Rows from block 0 of the decoder of a small masked spectrogram model, named by matrix and row number. Rows with one number belong to one neuron. Each number is 128 + 24 x the weight over its row's rms, rounded and kept within 0 to 255. All counts start at 0.
Before each neuron's rows are labels from the 100 clips, of 14848, where the neuron reaches its highest value: "lies over" is the class under the peak. Only what is clearly more common there than usual is listed. The data: melodies that start on their tonic, played by one synthesised instrument. In brackets: how many of the 100, against the usual share in percent.
# fc1: MLP up (decoder.0.mlp.fc1.weight, 768x192), inputs 96-191
# fc2: MLP down (decoder.0.mlp.fc2.weight, 192x768, transposed), outputs 96-191

lies over: E4 (78 vs 2.2)
fc1.337 [155 144 109  99 118 124 153 142 119 134 103 105 144 128 109 137 136 113 162 134 119 108 108 130 141 127 145 121 136 111 152 101 149  81 123 102 208 107  96 151 106 128 152 152  93 172 101 149 101 107 104 124 137 149 106 145 154 121 105 138 162 131 107 111 149 157 133 120 105 134  99 144 141 144 171 127  80 165 133 155 156 148 131  64 141  94 143 150 130 113 135 124 146 146 154 135]
fc2.337 [100 140 158 128 130 144 147 140 133 153 106 157 130 113 110 106 150 156  88 146 181 106 142 111 100 123 136 126  83 118 144 123 140 120 129 109 112  99 181 139  94 160 179 157 135 170 134  97 140 127 133 130 174 145 111 183 138 108 140 134 168 145 113  95 147 154  97 134 155 123  85 126 113 131 100  90 158 110 140 136 152 122 130 116 118  46 136 125 107 161 160 138 162 121 149 149]

lies over: F#4 (31 vs 2.3)
fc1.327 [123 125  83 132 174 103 205 175 154 130  86 136 130 139  96 150 118 134 157 129 154 119 134 128 116 109 141 137 131 147 178 149  94 114 123  83 119 138 112 128 152 132 134 125 107 146 116 151 147 110 120  76 107 105 115 122 205 142 154 135 149 129 154  98 126 135 173 102 146 148 114 107  89 184 132 137 127 135 138 116  92 101  95 146  93 125 155 164 124 132 138 103 126 145 134 149]
fc2.327 [132 175 185 131 152 154 184 146  77 141  78  83  49 126 129 100 109 113 130 141 130 135 119 151 148 125 174 124 119 138 161 135 129 135 124 127 159 173 179 157 107 143 162 144 118 138 124 108 106 156 132 183 168 189 117 159 137 165 118 163 120 129 114 115 107 154  85 127 154 146 112 100 123  96 176 115 148 114 130 122 118 114  99 160 105 112 128 137 124 138 123 142 130 118 142 136]

lies over: F#4 (74 vs 2.3)
fc1.335 [ 90 132 139  97 135  99 138 117 152 156 143 149 133 124  77 103 137 136 116 111 134 119 124 119 112 136  94 150 143 106 131 128 110 182 153 173 141 106 133 139 148 170 124 140 137 157 134 204 122 115 133 116 150 129 164 111 135 160 139 100 119 147 111  99 117 127 129 132  99 125 112 107 103 105 103  67 165 109 153 117 136 112  91 141 118 132 121 152 139 122 116 128 139 163 133 113]
fc2.335 [139 117  84 152 102 137 130 136 132 143 167 106 142 122 125 128 135  93 150 139 135 131  87 155  85 106  94 146 120  95 138 123 163 141 151 152 115 135 153 134 130 100 124 150 139 106 135 145 134 109 156  99 137 138 150 121 141 123 130 138 112 138 130 133 105 108 123  98 129 139 110 155 125 152 117 132 142 144 137 138 138  96 136  77 151  89 161 116 125 154 117 120  89 177  78  80]

lies over: E4 (26 vs 2.2)
fc1.216 [112 160 127 160 128 164 190 145  94  99 120 149 148 122 133 132 111 148 146 100  99 126  96 135 100 139 129 138 117 131 119 118 104 152 138 152 152 121 118 143 130  99 162 127 177 139 151 145 111 143 131 154 143 120 125 167 155 177 124 144 105 126 136 117 106 128 120 143 123 157 153  91 123  96 104 142 124 110 114 147 122 136 111 103 111 102 115 105 119 123 168 136 146 128 132 136]
fc2.216 [115 128  89 117 132 129  81  98 142 204 154 114 133 129 107  80 125 113 137 132 116  83 151 113 124 110 121 174 126 118 125 126 135 146 139 106 113 171 102 105  98 183 132 120 100 125  96 123 133  87 108 112 108 110 148 109 123  97 109 144 140 189 169 147 144 128 165 133 135 117  92 127 139 108 181 106 160 123 130 113 154 119 116  66 156 196 163 140 107 134 159 103  87 151 120 124]

lies over: G#3 (38 vs 1.5); A3 (30 vs 1.6)
fc1.462 [ 82 135 108 119 139  97 135 152 109 135 137 138 100 138 159 117 181 171  98 115  93 130  97  79 102 172 131  76 141 109 145 152 109 149  97 161 138 112 151 122 166 144 165 115 128 164 110 127 130 127 128 146 123 133 140 128 130 134 140 119 119 147 170 133 126  81 125 118 172 114 137 124 169 119 137  72 162 101 133 156 159 122  93 131 160 161 133 111 125  98 144 110 114 126 101 111]
fc2.462 [151  99 113  79  81 115 111 132 163 120 108 144 143 159 108 123 155 112 117 149 149 120 137 125 123 137 160 139 163 131 141 187 154 131 125 144  73  83 110 139 110 137 103 164 133 116 132 172 113  93 129 112 118 157 114 161 127 103  84 122 156 148 181 161 109 143 171 117 140 127 111  82 123 137 132 129 135 138  92 124 130 141 120  97 138 124 150 125 143 139 142  95 128 156 135  88]

lies over: F4 (44 vs 2.2); G#4 (27 vs 2.5)
fc1.698 [105 146 126 130 130 109 120 107 151 148 141 114 142 181 130 135 154 150 145 140 156 144 110 180 100 129 155 100  96 118 137 169 171 153 144 127 123 129 141 121 129 137 117 131 146 146 132 132 154 169 160 157 131 139 138 128 165 125 144 146 133 136 144 124 126  97  93 126 116 130 142  97 126  81 172  63 116  93 151 150 132 155 182 152 111 154 110 127  84 125 113 139  91  82  79 141]
fc2.698 [140  46 125 170 148  94 110 127 146 132 112  91 134  94 119 120 134  95 119 129 148 114 128  98  92 100 151 142 140 159 135 123 103 103 142 104  52 177 107 154 152 137 156 161 127 150  97 117 152 140 127 121 133 127 139 155 141 139 146  95 128 117 146 115 138 109 122 120 147 113 136 158 127 109 124 169 109 104 132 127 130 138 150  92 151 129 104 116 163 143 139 129 158 103 120 133]

lies over: F4 (72 vs 2.2)
fc1.180 [137 129 126 142 154 115 125 136 134 123 152 191  80 114 109 185  83 132  89 131 150 156  83 122 132 131  92 155 162 102 134 162 119 169 154 125 109 112 145 103 124 155 126 102 165 148 112 172 149 150 138 143 115 128 129 157 134 116 151 145  98 135 126 136 105  90 109  52 132 132 168 141 130  79  93 116  87 110 127 104 108 116 115 104 122 190 155 124 137 155 121 154 120 140 155 128]
fc2.180 [137 125 125 125 119 129 147 138 103 139 109  97 151 130  94 128 135 112 105 173 143 113  97 147 115  97 115 157 129 123 147 140 146 139 161 111 102  87 190 123 125 107 142 167 121 111 115 131 140 108 135 106 144 128 123 136 133 106 156 119 140 122 111 136 129 124 104 123  78 141  90  72 127 142 128  60 164  98 147 130 154 152  72 118 110 116 153 128 119 136 128 133 116 118 137 113]

lies over: B4 (29 vs 2.3)
fc1.331 [142 142 132 129 148 124 121 113 158 135 111 105 119 137  81 161  99 113 144  82 158 151 147 128 173 125 196  59 136 164 119 147 146 144 157 114 130 181 132 145  79 115 109 139 130 139 191 136 149 132 110 129  93 137 114 124 146 123  92 140 121 154 161 124 140 137  93 126 110 138 126 133  83 108  73 140 121 123 104 117  92 128 106 155 122 120 127  84 129 142 136 141 120 115 128 128]
fc2.331 [ 90 130 132 147 136 133 112 140 187 112 145 112 130 120 132 152 139 141 183 143  98 121 103 129 126 131 120 122 120 157 122 103 155 142  68  99 172 108 157 102 130 116 143  85  94 115 113 151 121  84 138 140 127 124 148 112 143 163 103 142 130 125 114 160 136 120 141 112 183 120 149 184 115 100 108 128 118 146 132 139 128 115 154 124 126 105  98 155 138  97 141 112 127 148 138 137]

lies over: D5 (87 vs 2)
fc1.651 [115 146 148 128 127 111 139  95 170 127 150 150  98 127  96 130  89 143 120  64 144 145  92 117 134 137 105 156 133 104 168 126 101 157  94 136 130 131 122 176 140 118 147 110 140 168 182 137 113 112 137 119 121 124 150 137 101 147 152 130  91 137 130 122  87 140  95 154  85 154 181 122 136 128 108  96 149 102 123 124 141 132 170 156 114 143 160 143 140  96 175 136 143 109 132 108]
fc2.651 [149 113 127 113 172 139 100 137 117 152 128 115 134 150  87 109 129 132 121 110  96 115 138 139 122 114 132 121  61 124 134 111 135  97 102 132 153 108 120 120 128 117 123 137 142 159 124  97  96 100 113 141 121 126 148 126 140 140 110 127  88 128  99 138 116 116  93 162 171 114 111 120 128 114 132 132 116 126 129 119 134  87 134  88 137 116 147  80 153 128 131 149 107 153 157 134]

lies over: E4 (43 vs 2.2)
fc1.372 [124 117 139 136 138 123 134 129 136 114  87 150 146 150 128 121  69  53 156 118 139 106 169 152 108 101 156 103 118 164 146 142 115 143 127 140 147 134 146 126 143 119 164 114 132 103 134 160 127 115 126 126 109 128 125 127  92 148  81 116 138 109 133 119  97 138 117 140 109 107 107 110 106 153 146 159 106  89 136 158 113 155  64 116 138 144 112 112  99 101  94 162 172 120 133  78]
fc2.372 [145 146 175 132 128 135 106 128 129 101  96 143 139 142  93 133 156 174 114 138 166  88 158 125 117 124 124 105  84 126 135 142 110 114 121 126 146 147 140 130 128 119 124 124 152 136 133 126 103 199  98 116 147 100 122 132 121 128 156 156 181 189  97 149 186 109 129 132 143 119 137 117 125 148  91 132 100 121 149 143 175 107 130 114 155 120 132 126 111 174 129 113 132 128 118 177]

lies over: D5 (32 vs 2)
fc1.233 [133 182 118 100 121 105 122 158 147 127 126 129 147 113 136 166 158 178 120  98 122 100 125 144 140 149 105 175 123 136 143 148 146 152 135 121 136 176 122 151 136 119 135 102 180 144 113 163 125 121 144 114 131 106 169 138 165 111 130 127 116 177 156 130 112 153  79 145 114 141 137  94  97 116 123 111 155  98  82 113 122 122 127  95 107 124  93  87 127  91 148 162 113 117 128 122]
fc2.233 [134 124 168 121  99 110  93 100  55 122 100 137 121 150 151 147 110 134 128 165 129  85 136 148 117 123 145 150 135 115 114 157 139 132 156 117 141 137 176 140 120 153 106 124 114 131 136 118 137 119 113 152 118 110 124 122 123 117 141 128 116 119 143  77 123 133 164 133 141 128 115 157 136 158 170 165 121 170 134 135 136 108 137  67 118 190 166 116 141 104 132 137 126 151 159 179]

lies over: B4 (86 vs 2.3)
fc1.692 [119 153 139 127 127 129 139 173 141 135 121 196 138 112 129 132 133 120 124 168  70  67 114 121 130 144  82 124 126 158 150 147  94 102 115 155 148 119 114 143 125 159  92 133 119 173  88  88 123 147 134 138 158 139 142 137 147 137 109 118 109 114 150 112 138 161 139 118 118 155 121  88 135  94 152 141  98 148 154  93 120 117 119 111 147  90 147 109 136 146 139 100 117 140 142 119]
fc2.692 [113 146  96 156 137 136 114 130 147 105 121 103 118 131 159 130 140 132 130  86 105 121 154 118 115 138 119  94  95 132 129  88 166 145 144  90 114  74 114 142 103 132 106  76 152 124 105 125 157 203 121 165 108 106 119 100 157 146 126 153 127 124 132 102 142  94  99 119  90 131 193 144 135 134 119 207  86 136 120 126 130 138 139 106 122 162 104 143 144 154 124 117 147  99 102 160]

lies over: F#4 (71 vs 2.3)
fc1.205 [ 96 136 157 120  90 155 112 111 161 139 128  75 132 121 110 115 122  81 129  83 176 137 147 166 138 146 132 154 177 118 119 130  71 155 113 150 115 122 116 120 141 127 140 110 117 149 114 120 128 133 147  86 164 100 128 150 102 148 129  98 141  93 145 109 104 119 160 135 123  81 126  84 133 138 165  67 118 166 122 105 158 122 135 140 110 147 113 119 125 112 122 145 164 134 112 162]
fc2.205 [170 117 124 124  89 126 158 129 177 143 121 129 142 117  94  99 133 148 139 132 128 107 113 167 127 111 129  94 141 110 119  85  96 162 142 142 175 135 132  98 176 123 135 146 132 139 131 123 125 146  95 124 143 116 148 135 122 113 161 145 155 141 100 172 146 110 122 132 129 135  94 167 132 136  93 138 100 147 139 129 102 133 132 104 146  47 107 110 142 141 120 136  84 143 135 126]

lies over: F4 (28 vs 2.2)
fc1.541 [143 167 105 179 160 164 190 143 108 139 144 131  87 145 160 130 123 123 144 104 111 118 136 149 133 148 162 135 141 112 115 147 117 141 118 126 137 159 154 147 141 108 143 120 139 164 165 153  98 103  88 135 145  67 159 172 145 148 186 102 106 168 111 145 127  82 129  90 131 133 109  80 149 130 119 133 155 106 143 114 144 121 137 146  83 118 101 115 146 108 176 160 102 136 134 117]
fc2.541 [104 135 114  71 122 132  57 108 128 219 178 171 151 101 122 160 160 118 125 147 121  83 111 111 162 131 119 163 107 134 132 143 132 144 139 122 175 159 129 121 131 121 130 154 105 134 138 127 103  46 111 133  81 138 126 119 132 107 105 126 137 147 172 126 147 115 180 151 144 126 131 133 121 102 139 158 131 159 132 141 162 120 128 107 130 174 176 135 128 124 161 156 115 125 160 134]

lies over: G#3 (46 vs 1.5); A#3 (35 vs 1.7)
fc1.469 [133 136 147 150 162 152 160 100 140 155 101  85 148 148 130 155 111 132 150 103 105 108 139 193 133 129 140 151 147 147 125 131 117 101 134 120 106 149 143 141 125 129 151 111 114 141 105 207 105 156 163 137 137 122 140 135 120 123 110 100 134 138 136 186  66  80  96 109 109 123 129 114 123 125 139  79 110 148  72 136 156  83 118 155 136 115 124 132 112 144 107 134 160 105 127  95]
fc2.469 [ 81 137 132 162 116 135  87 110 172 147 139 142 154 100 151 127  70 207 130 159 146 123 137 116 150 103 125 106 126 123 134 161  91 136 145  78 165 114  65 146 111 118 173 132 131  98 122 125  89 147 144  85 143 106 139 136 129 144 141 107 124 122 104  97  94 166 137 132 117 135 155 143 141 118 161  86 111 128 151 126 124 153 123 164 149 107 168 109 123 148 199 185 142 121 115 117]

lies over: D5 (41 vs 2)
fc1.19 [146 170 129 104 120 166 130 142 147 146 102 148 135 176 110 128 151 104 158  92 129 112 129 126 125 145 110 150 145  83 133 103 134 135 101 112 114 136 122  78 124  97 113 151 156 152 129 143 110  99 103 115 140 156 114 149 120 152 122 100 124 114 138 128 111  79 116 134 141 150 120 110 143 124 110 145 111 137 114  90  89  68 148 116 124 113  81 158 131 130 163 127 134 101 129 153]
fc2.19 [ 68 133 147 130 127 131 138 137 137  99 105 139 139 145 174 170 146 136 137 131 145 124 147 112  90 107 137 124 117 119 138 133 113 130  65 119 130 134 130 143 159 133 113  85 130 107 128 108 133 148 136 121 114 135 128 109 132 129 106 135 125 144 127 177 105 112 148 134 109 135 131 146 105 129 105 131 101 156 109 166  87 168 127 140 144  61  81  97 128 149  91 129 150 132  89 146]

lies over: F#4 (77 vs 2.3)
fc1.609 [130 142 130 100 130 119 111 144 151 101 132 123  91 154  88 155 118  86 131  70 162 141 136 118 180 148 138  93 162 155 127 107 154 138 125  98 102 132 115 107 153  89 124 122 129 125 171 114 128 115  94 144 129 123 142 154 115 159 139 136 114 129 155 144  97 127 111  99 174 169 120 107 119 135  87  72 153  99 132 112 110 158 177 190 114 154 148 147 117 133 143 144  97 125 158 155]
fc2.609 [169 108 133 130 153 129 139 140 136 155 130 158 116 118  77  90 145 128 106 129 135  96 105 134  62 111 135 112 142 131 133 126 130 142 109 147  96  96 181 110 157 128 119 119 112  92 113 130 161 162 176  77 132 122 130 100 120 124 118  80 121 136 122 104  74 131 140 167  95 135 112 129 129 126 177 151  86  80 139 147 151 161 112 136 155 118 151 117 100 118 111 186 137 155 102 152]

lies over: D5 (33 vs 2)
fc1.150 [131 117 145 108 156 189 142 103 150 111 113 138 136 133 127 109 126 132 140 140 119 134 116  99 119 192 150 145  99 154 143 112 158 110  91 111 144 192 173 109 126 124 184 120 151 149 163 136 141 119  91 122 127 119 146 131 125 119 147 149 102 101 191 132 135 122 121 147 130 120 156  92  96 146 137  96 155 153 101 135 167 155  96  93 133 135 158  82 136 114 131 154 150 114 152 111]
fc2.150 [ 76 110 132  97 120  57 100 144 100 182 151 146  89 151 144 132 164  98 102 130 121 121 133 144 106 105  92 163 121 112 127 112 148 135 123 119 161 110 126 132 120 112 131 137 112 151 134 125 113  73 112 143  98 117 106 135 153 153 142 113  93 169 139 125 101 137 164 145 126 134 123 151 130  69 155 126 106 155 132 125 151 129 165 130  85 158 135 156 102 120 185 123 158 160 122 151]

lies over: D5 (39 vs 2)
fc1.697 [124 153 104 145 126 125 127 124 139 138 128 119 151  97 141  97 120 129 121 128 130 149 146 114 161 173 152 150  80 109 140 122  93 134 115 134 121 114 140 119 188  84 172 106 157 123 110 110 130  97 115 139  89 165  93 153 146 142 134 134  73 122 192 166 101 122  88 115 147 130 146 138 133 137 102 132 154 116 127 142 123 145 139 117 126 106 114 113 145 123 100 149  71 163  95 126]
fc2.697 [126 125  81 174 139 154 129  91 141 163 118 132 130 123 114 103 134 158 155 128 110  77 105 139  79 142 136 137 135 119 128  83 138 165 129 130 190 115 160 129 125 124 118 114 165 111 139 124 119 144 132 123 123 119 132 118 138  99 114 158 143 140  91 128 127 107 122 144 130 128 109 121 111 116 112 129 163 160 147 129 121  97 147  84 169 121 137 120  96 123 146 149 141 100 149 111]

lies over: D5 (25 vs 2); C#5 (25 vs 2)
fc1.302 [127 134 131 143 147 126  86 150 146 164  92  89 121 124 164 128 126 123 140  81 115 145 115 132 133 128 153 162 146 108 143  89 170 123 141 157 143 133 157 159 132 136 142  59 168 142 121 149 133 160 102 140 129 159  92 116  95 127  87 148  92 135 130 118 116 105 137 146 160 156 118  80 132 127 133 125 145 133 118  96 135 134 101 128 122 140 147  89  94 102 175 179  86 146 152 143]
fc2.302 [ 99 124  97 139 107 110 152 109  81 114 111 119  98 123 170 101 116 131  86 154 108 142 130 114 116 133 122 148 116 134 142 158 120 125 130 114 160 150 105 112 152 114 140 123 128 166 117 141 126 115 114 149 119 126 167 170 139 136 165 136  70 122 133  97 104 133 146 141 149 131 131 126 134  85 174 145 109 125 124 131 135 112 116  67 114 198 147 142 141 144 157 140 160  97 135 156]

lies over: no note (96 vs 28.4)
fc1.543 [117 140 140 153 131 139 196 162 135 124 135 151 154 136 137 162 134  94 125 107 124 123 124 137 140 151 174 138 136 125 125 137 152 116 169 183 188 140 134 163 117 122 127 128 139 196 141 143 102 110 133 124 118 146 114 126 130 145 119 116 126 145 149 104 148 123 151 117 120  99 150 117 124  83 150 163  71 141  92  93 147 123 130 152  66 115 111 109 115 123 138 172 132 132 116 136]
fc2.543 [103 138 105 155 148 128 105 113 147 131 138 144 147 122 117 137 124 120 124 192  96 103 109 100 118 131  61 109 155 121 123 130 155 136 123 117 127 169  92 108 151 126 138 140 109 108  92 106 133  97 112 141 101 114 139 110 153 122 112 107 116 108 145 150 127 149 168 105 190 139 107 122 132 108 144 157 139 146 152 130 144 141 160  82 116 183 177 135 139 141 186 129 146 161 147 132]

lies over: G3 (28 vs 1.5)
fc1.210 [109 137 157 120 140 132 119 149 162 148 104 156 140 137 103 146 148 142 103 101 132 107 155  99 137 124 104 132 131  64 140 104 110 125 150 140 123 110 123 117 153 131 135 156 141 158 129 181 123 147 143 115 136 115 151 134 134 126  91 122 137 123 145 114 119  83 146 128  95 158 155 126 138 132 143 130 136  93 127 146 118 125  79  94 157  80 121 137 120 122 155 121  88  91 128 105]
fc2.210 [134 122 136 132 119 128 131 150 141 115 148 107 117 156 140 118 149 109 127 118 137 116 148 168 130  98 133 114  73 117 120 133 136  91 105 110 132  99 114 100  83 126 162  88 169 194 155  94 129 160 117 117 153 134 150 149 112 102 116 124 140 152 143 114 155 102 104 173 110 133  91  97 130 133 122 128 154 149 157 120  39 120 131 130  99  71 138  71 114 119 112 117 132 110 102 141]

lies over: F#4 (39 vs 2.3); B4 (29 vs 2.3)
fc1.497 [106 146 152 139 131 118 130 140  99 132 148 163 119 132 159 150 115 138 145 171  91  52 142 134 140 134 105 119 141 154 139 130  89 112 126 171 161 108 172 124 157 127 111 105 162 140 107  87 116 166 137 132 132 103 128 153 107 185 139 112 120 157 129 119 129 128 119 120 120 144 125 124 149 130 134 160 141 146 116 110 133 153  65  83 103 157 120 130  88 138 147 101  99 158 106 147]
fc2.497 [120 154 117 107 142 158 114 119 136 146 147 135 121 127 151 113 157  82 119  56 149 134 124 126 123 124 119 126  90 119 115 166 162 157 159 119 132 165 107 136  79 165 133 114 128 138 132 170 126  96  91  92 133 143 178 120 137 135 128 128 152 130 172 136 104 138 112 161  76 118 133 152 135 145 155 150 113 133 123 129 117 106 188 132 142 136 125  68 124  92 133 114 124  65 156 159]

lies over: no note (100 vs 28.4)
fc1.760 [129  89 103 133 164 130 106  96  67 125 132 136 143 107 137 136  84 123 120 116 126  95 183 151 119 115 127  98 106 109 148 105  92 148 131 126 143 116 135 153  98 114 115 135 114 155 137 126 163 142 149 167 136 151 200 186 129 113 191 145 134 141 159 163 140 130 162 132 106 119 112 154 110 144 141 141  96 106 125 127 144 138 154 137 122 147 131  79  88 123  93 125 108 128 157 143]
fc2.760 [132  62 151 121 119 111 102 127 103 117 128 101 103  96 125 127  99 127 106 109 146 157 141 120 124 132 100 109  88 170 121 172 122 126 105 111 108 116 155 129 127 116 141 120 102 140 119 141 140 144 114 129 172 125 129 184 127 106 120 140 110 118 158  93 162 154 115 124 162 113 132 109 130  93 122 108  73 158 124 140 127 152 100 167  99 116 123 114 180 140 139 142 168 114  56 140]

lies over: F#4 (29 vs 2.3)
fc1.505 [145 122 133  77 157  54 172 228 179  90  93  87 137 120 131 145 165 140  96 116 152 142 121 135 161 153 144 104 139 136 123 151 122 160 117  97 114 159 109 132 133 126 152 149 111 135 119  94 116 130 170  80 101  95  15  74 162 155 126 121 121 116  83 123 100 127 121 117 115 113 130 123 143 147 106 141 122 117 136 111 165 139 163 121 148 126 142 131 125 146 120 112 137 126  98 130]
fc2.505 [120 144 191  56 140 152 157 197 156 255 119 143  58 145 157 101  88  94 132 117 114  86 121 141 129 112 177 131 129 128 117 136 134 143 153 130 130 145 131 126 133 106 138 144 124 150 124 138 131 115 103 118 109 104  87  84 105 182 132 132 151 189 154 116 134 104 131 142 141 127 115 111 128  97 167 125 138 103 128 112  97 112 138 120 115 117 105 125 130 121 125 133 130 115 111 126]

lies over: G#3 (37 vs 1.5)
fc1.317 [155 136 135 137 116 152 101 127 161 113 111 136 142 128 149 126 118 123  99 131 119 147 131 143 115 129 110 118 127 141 127 157 112 110 153 137 177 137 122 158 113 132  70 102 134 133 148 120 130 117 136 141 140 108 166  98 146 161 120 121 136 121 110 119 106 138 129  87 132 135 135  67 144 112 134 114 176 158 122 179  82  65  98 161 126 129 184 124 127 114 110 128 195 131 143 189]
fc2.317 [ 92 136  98 155 120 155 129 101 152 137 183 136 164 121 166 119 102 133 141 138 129 102 114 114 103 118 149 122 132 125 127 105  73 130 116 133 128 124 130 140 109 133 155 104 151 117 181 109 124 165 113 152 162 104 147 148 136 124 112 130 169 131 125  97 134 133 100 143 150 111  89 162 131 157 125 113 172 137 165 127 153 112 142  98 155  93 147 130 109 104 161 111 114 174 149 148]

lies over: D5 (33 vs 2)
fc1.718 [142 117 104 106 132 137 164 136 144 153 166 141 123 130 159 128 114 157 130 137 127 106 172 125 186 129 140 124 107 138 164  88 136 132 125 113 150 128 144 107 164 165 102 109 145 122 157 100 147 125 121  99 121 115 142 126  98 161  96 128  94 179 117 121 110 141 106 112 133 156 175 137  95 121 111 109 150 154 150 161 111 146  75 129  87 102 140 130 118 113  95 132 111 114 131 116]
fc2.718 [117 136 135 147 131 154 128 104 180 136 146 132 127 153 107  78 121 143 141 199 174  81 122 121  63  98 113 126 101 117 148 167 127 127 151 158  75  90 142 149  97 103 130 118 171 137 108 132  81 105 149 109 172 117 151 129 147 101 107 136 108 170 117  97 132 118  79 139 119 142 111 116 125 141 131 130 142 137 119 128 116 132  96  93 132  83 186 160 132 185  96 100 124 118 129 126]

lies over: G#3 (36 vs 1.5)
fc1.380 [149 132  96 141 126 176 111 138 115 180 119 148 140 131  94 129 175 101 132 108 123 132  91 137 127 120  92 141 124 138 148 141 132 139 165 130 120 144 168 125 151 129 165 139 156 143 137 156 137 130 144  99 138 142 181 135 133  74 117 123 112 126 144  90  82 107 134  94 124 136 182 103 145 126 132 135 126 145  93 130 147  99  84 183 145 136 144 145 136 102 139 128 165 114 120 125]
fc2.380 [184 126 105 132 125 151 140  98 156 127 186 148 202 108 131 172 139 155 160 100 121 118 124 136  94 151 140 102 126 134 111 108 117 154 161 131 111 143 128  92 117 134 137 129 120 118 141 149 129  98 143  80 144 103 149 118 123 108 140 113 113 142 148 158 126 107 113 114 143 142 129 176 142 129 102 129 137 166 147 105  99 101 118 140 118  71 122 115 141 110 145 140 133 155 126 116]

lies over: F4 (51 vs 2.2)
fc1.288 [103 124 134 105 130 140 129 126 126 130 124 121 120 127  72 140 112 166 121  97 161 140  59 148 128 143  90 157 184 109 164 179 121 152  99 153 154 148 118  89 133 163 124 139 163 154 121 183 120 121 119 119 137 136 127 120 108 138 174 113 144 161 118 153  93  96 103 136 112 120 112 129 146  96 140 126 134 117 145 123 122 146 151 129  97 129 180 135 138 138 101 113 161 134 120 107]
fc2.288 [127 137  94 158 110 136 133 123 159 134 109 134 130 174 148 180 185 137 128 157 119 152 134  82  83 109  85 122  95 161 132 129 133 134 127 134 119 134  90 133 136 121 170 143 114 132  66 133 139 149 111 111  97 126 131 109 168 123 131 137 137 140 108 126 103 113 140 162  74 148 140 111 129 101 130 132 109 127 126 134 138 106 144 138 163 118 144 167 150 101  89 139 147 112 154 132]

lies over: G#3 (62 vs 1.5)
fc1.153 [123 146 142 156 139 135 155 122 186 151 136 121 100 147 139 112 127 172 123  87 127 176 152 135 126 126  90 121 135  94 117 147 134 124 115 140 142 193 172 113 115 120 130 114 126 156 145 145 166 139 140 128 125 128 165 116 122 143  80 135 112 119 160 141  86 109 127  78 100 132 139 118 142 110  85 134 149  96 128 143 179  99 142 129 115 121 161 117 165 156 104 146 132 124 136 112]
fc2.153 [116 137 143 151 123 145  90 110 120 113 144 147 138 137 110 151  97 162 148 125 146 109 127 100 103 106 116 142 132 125 149 101  95 120 131 109 118 180 124 165 106 133 175 140 135 127 127  76  92 156 133 117 171 102 114 164 169 126 144 135 131 136 109  61 134 146  86 152 119 152  99 137 125 125 146  82 144 119 152 121 158 102  97 147 141 121 118 149  84 135 177 153 108 142 141 128]

lies over: F4 (51 vs 2.2)
fc1.712 [126 133 128 114 130 138 157 141 104 163 138 151 119 110 121 152 114 160 120 147 104 104 135 146 126 131 149 161 138 126  99 127 133 127  74 122 112 189 124 124 102 114 124  79 150 166  96 132 125 106 107 107 154 108  76 129 116 127 142 142 145 139 115  60 132 156 107 143 145 104 163 139 166 101 111 128 127 113 148 135  95 159 139 118 162 166 129  92  81 117 150 110 103 183 133 124]
fc2.712 [160 103 141 179 112  98 157 151 155 158 111 107 107 114 118 113 124 219  88 149 136  92 117 123 109 104 143 135 123 126 167 135 132 154 155 108  96 148 157 143 133  89 120 133 137 119  87 126 116 184 178 112 211 130  99 142 120 156 161 137 118 153 127  98 131 127  89 110 108 132 147 114 139 102 113 112 116  95 142 143 106 154 133  99 114  78 139 130 119 151 120 121 136 100 114 107]

lies over: F#4 (36 vs 2.3)
fc1.476 [157 191 121 118 135 115 135 112 138  68 153 148  55 149 150 131 108 125 111 163 125 145 138  87 138 140 136 135 148 164 108 178 161 122 135 154 119 176 169 104 103  61 152  84 129 165 123 108 146 137 120 127 127 120 147 111 101 165 114 137 140 102 170  71 112 135 111 154 113 126 125 129 105 151 145 132  98 136 122 138 129 145 118  94 112 152 134 118 151  82 172 114 134  90 163 131]
fc2.476 [127 126 101 168 123 121 118 110 155  85 139  91 139 136 109 115 119 121 127 155 105 126 140 148 128 141 124 116 129 149 124 131 128 149 136 116  86 114 172 123  70 116 127 109 130 142  94 147 136 156 153 121 101 123 143 132 143 128 118 162  96 145 126 112 123 126 157  95 127 141 115 151 137 128 110 158 129 128 136 135 127 120 120 166 103 101 113 102 143 118 147 143 196 130  86  93]

lies over: G3 (46 vs 1.5)
fc1.345 [131 131 124 143 136 137 115 154 153 129  93 135 103 150 143 169 125 116 121 133 168 141 147 117 101 147 113 143 148 135 121 105 158 115 189 161 180 163 136 106 138 129  99 136 172 143 127 104 146 156 153 154  97 135 168 101 161 132 120 133 119 142 131 153  94 123 131 112 100 122  94 149 122 127 113 142 133 135 111 119  83 132 124 145 150 119 180 130 138 144 119 131 134 130 152 165]
fc2.345 [ 93 118 145 126 141 131 115 125 153 135 141 125 162 146 145 128 106  95 156 126 163 122  99 160 120 136  83 131 155 146 127 131 109 147 167 111 154 155  91 136 136 132 126 147 147  54 161 156 122 122 144 149 145 112 128 126 120 115 101 108 162 156 111 127 121 115 115 156 101 126 129 175 139 174 130  98 128 137 132 122 106 103 151 109 142  85 143 125  95 121  88 134 104 128 144 161]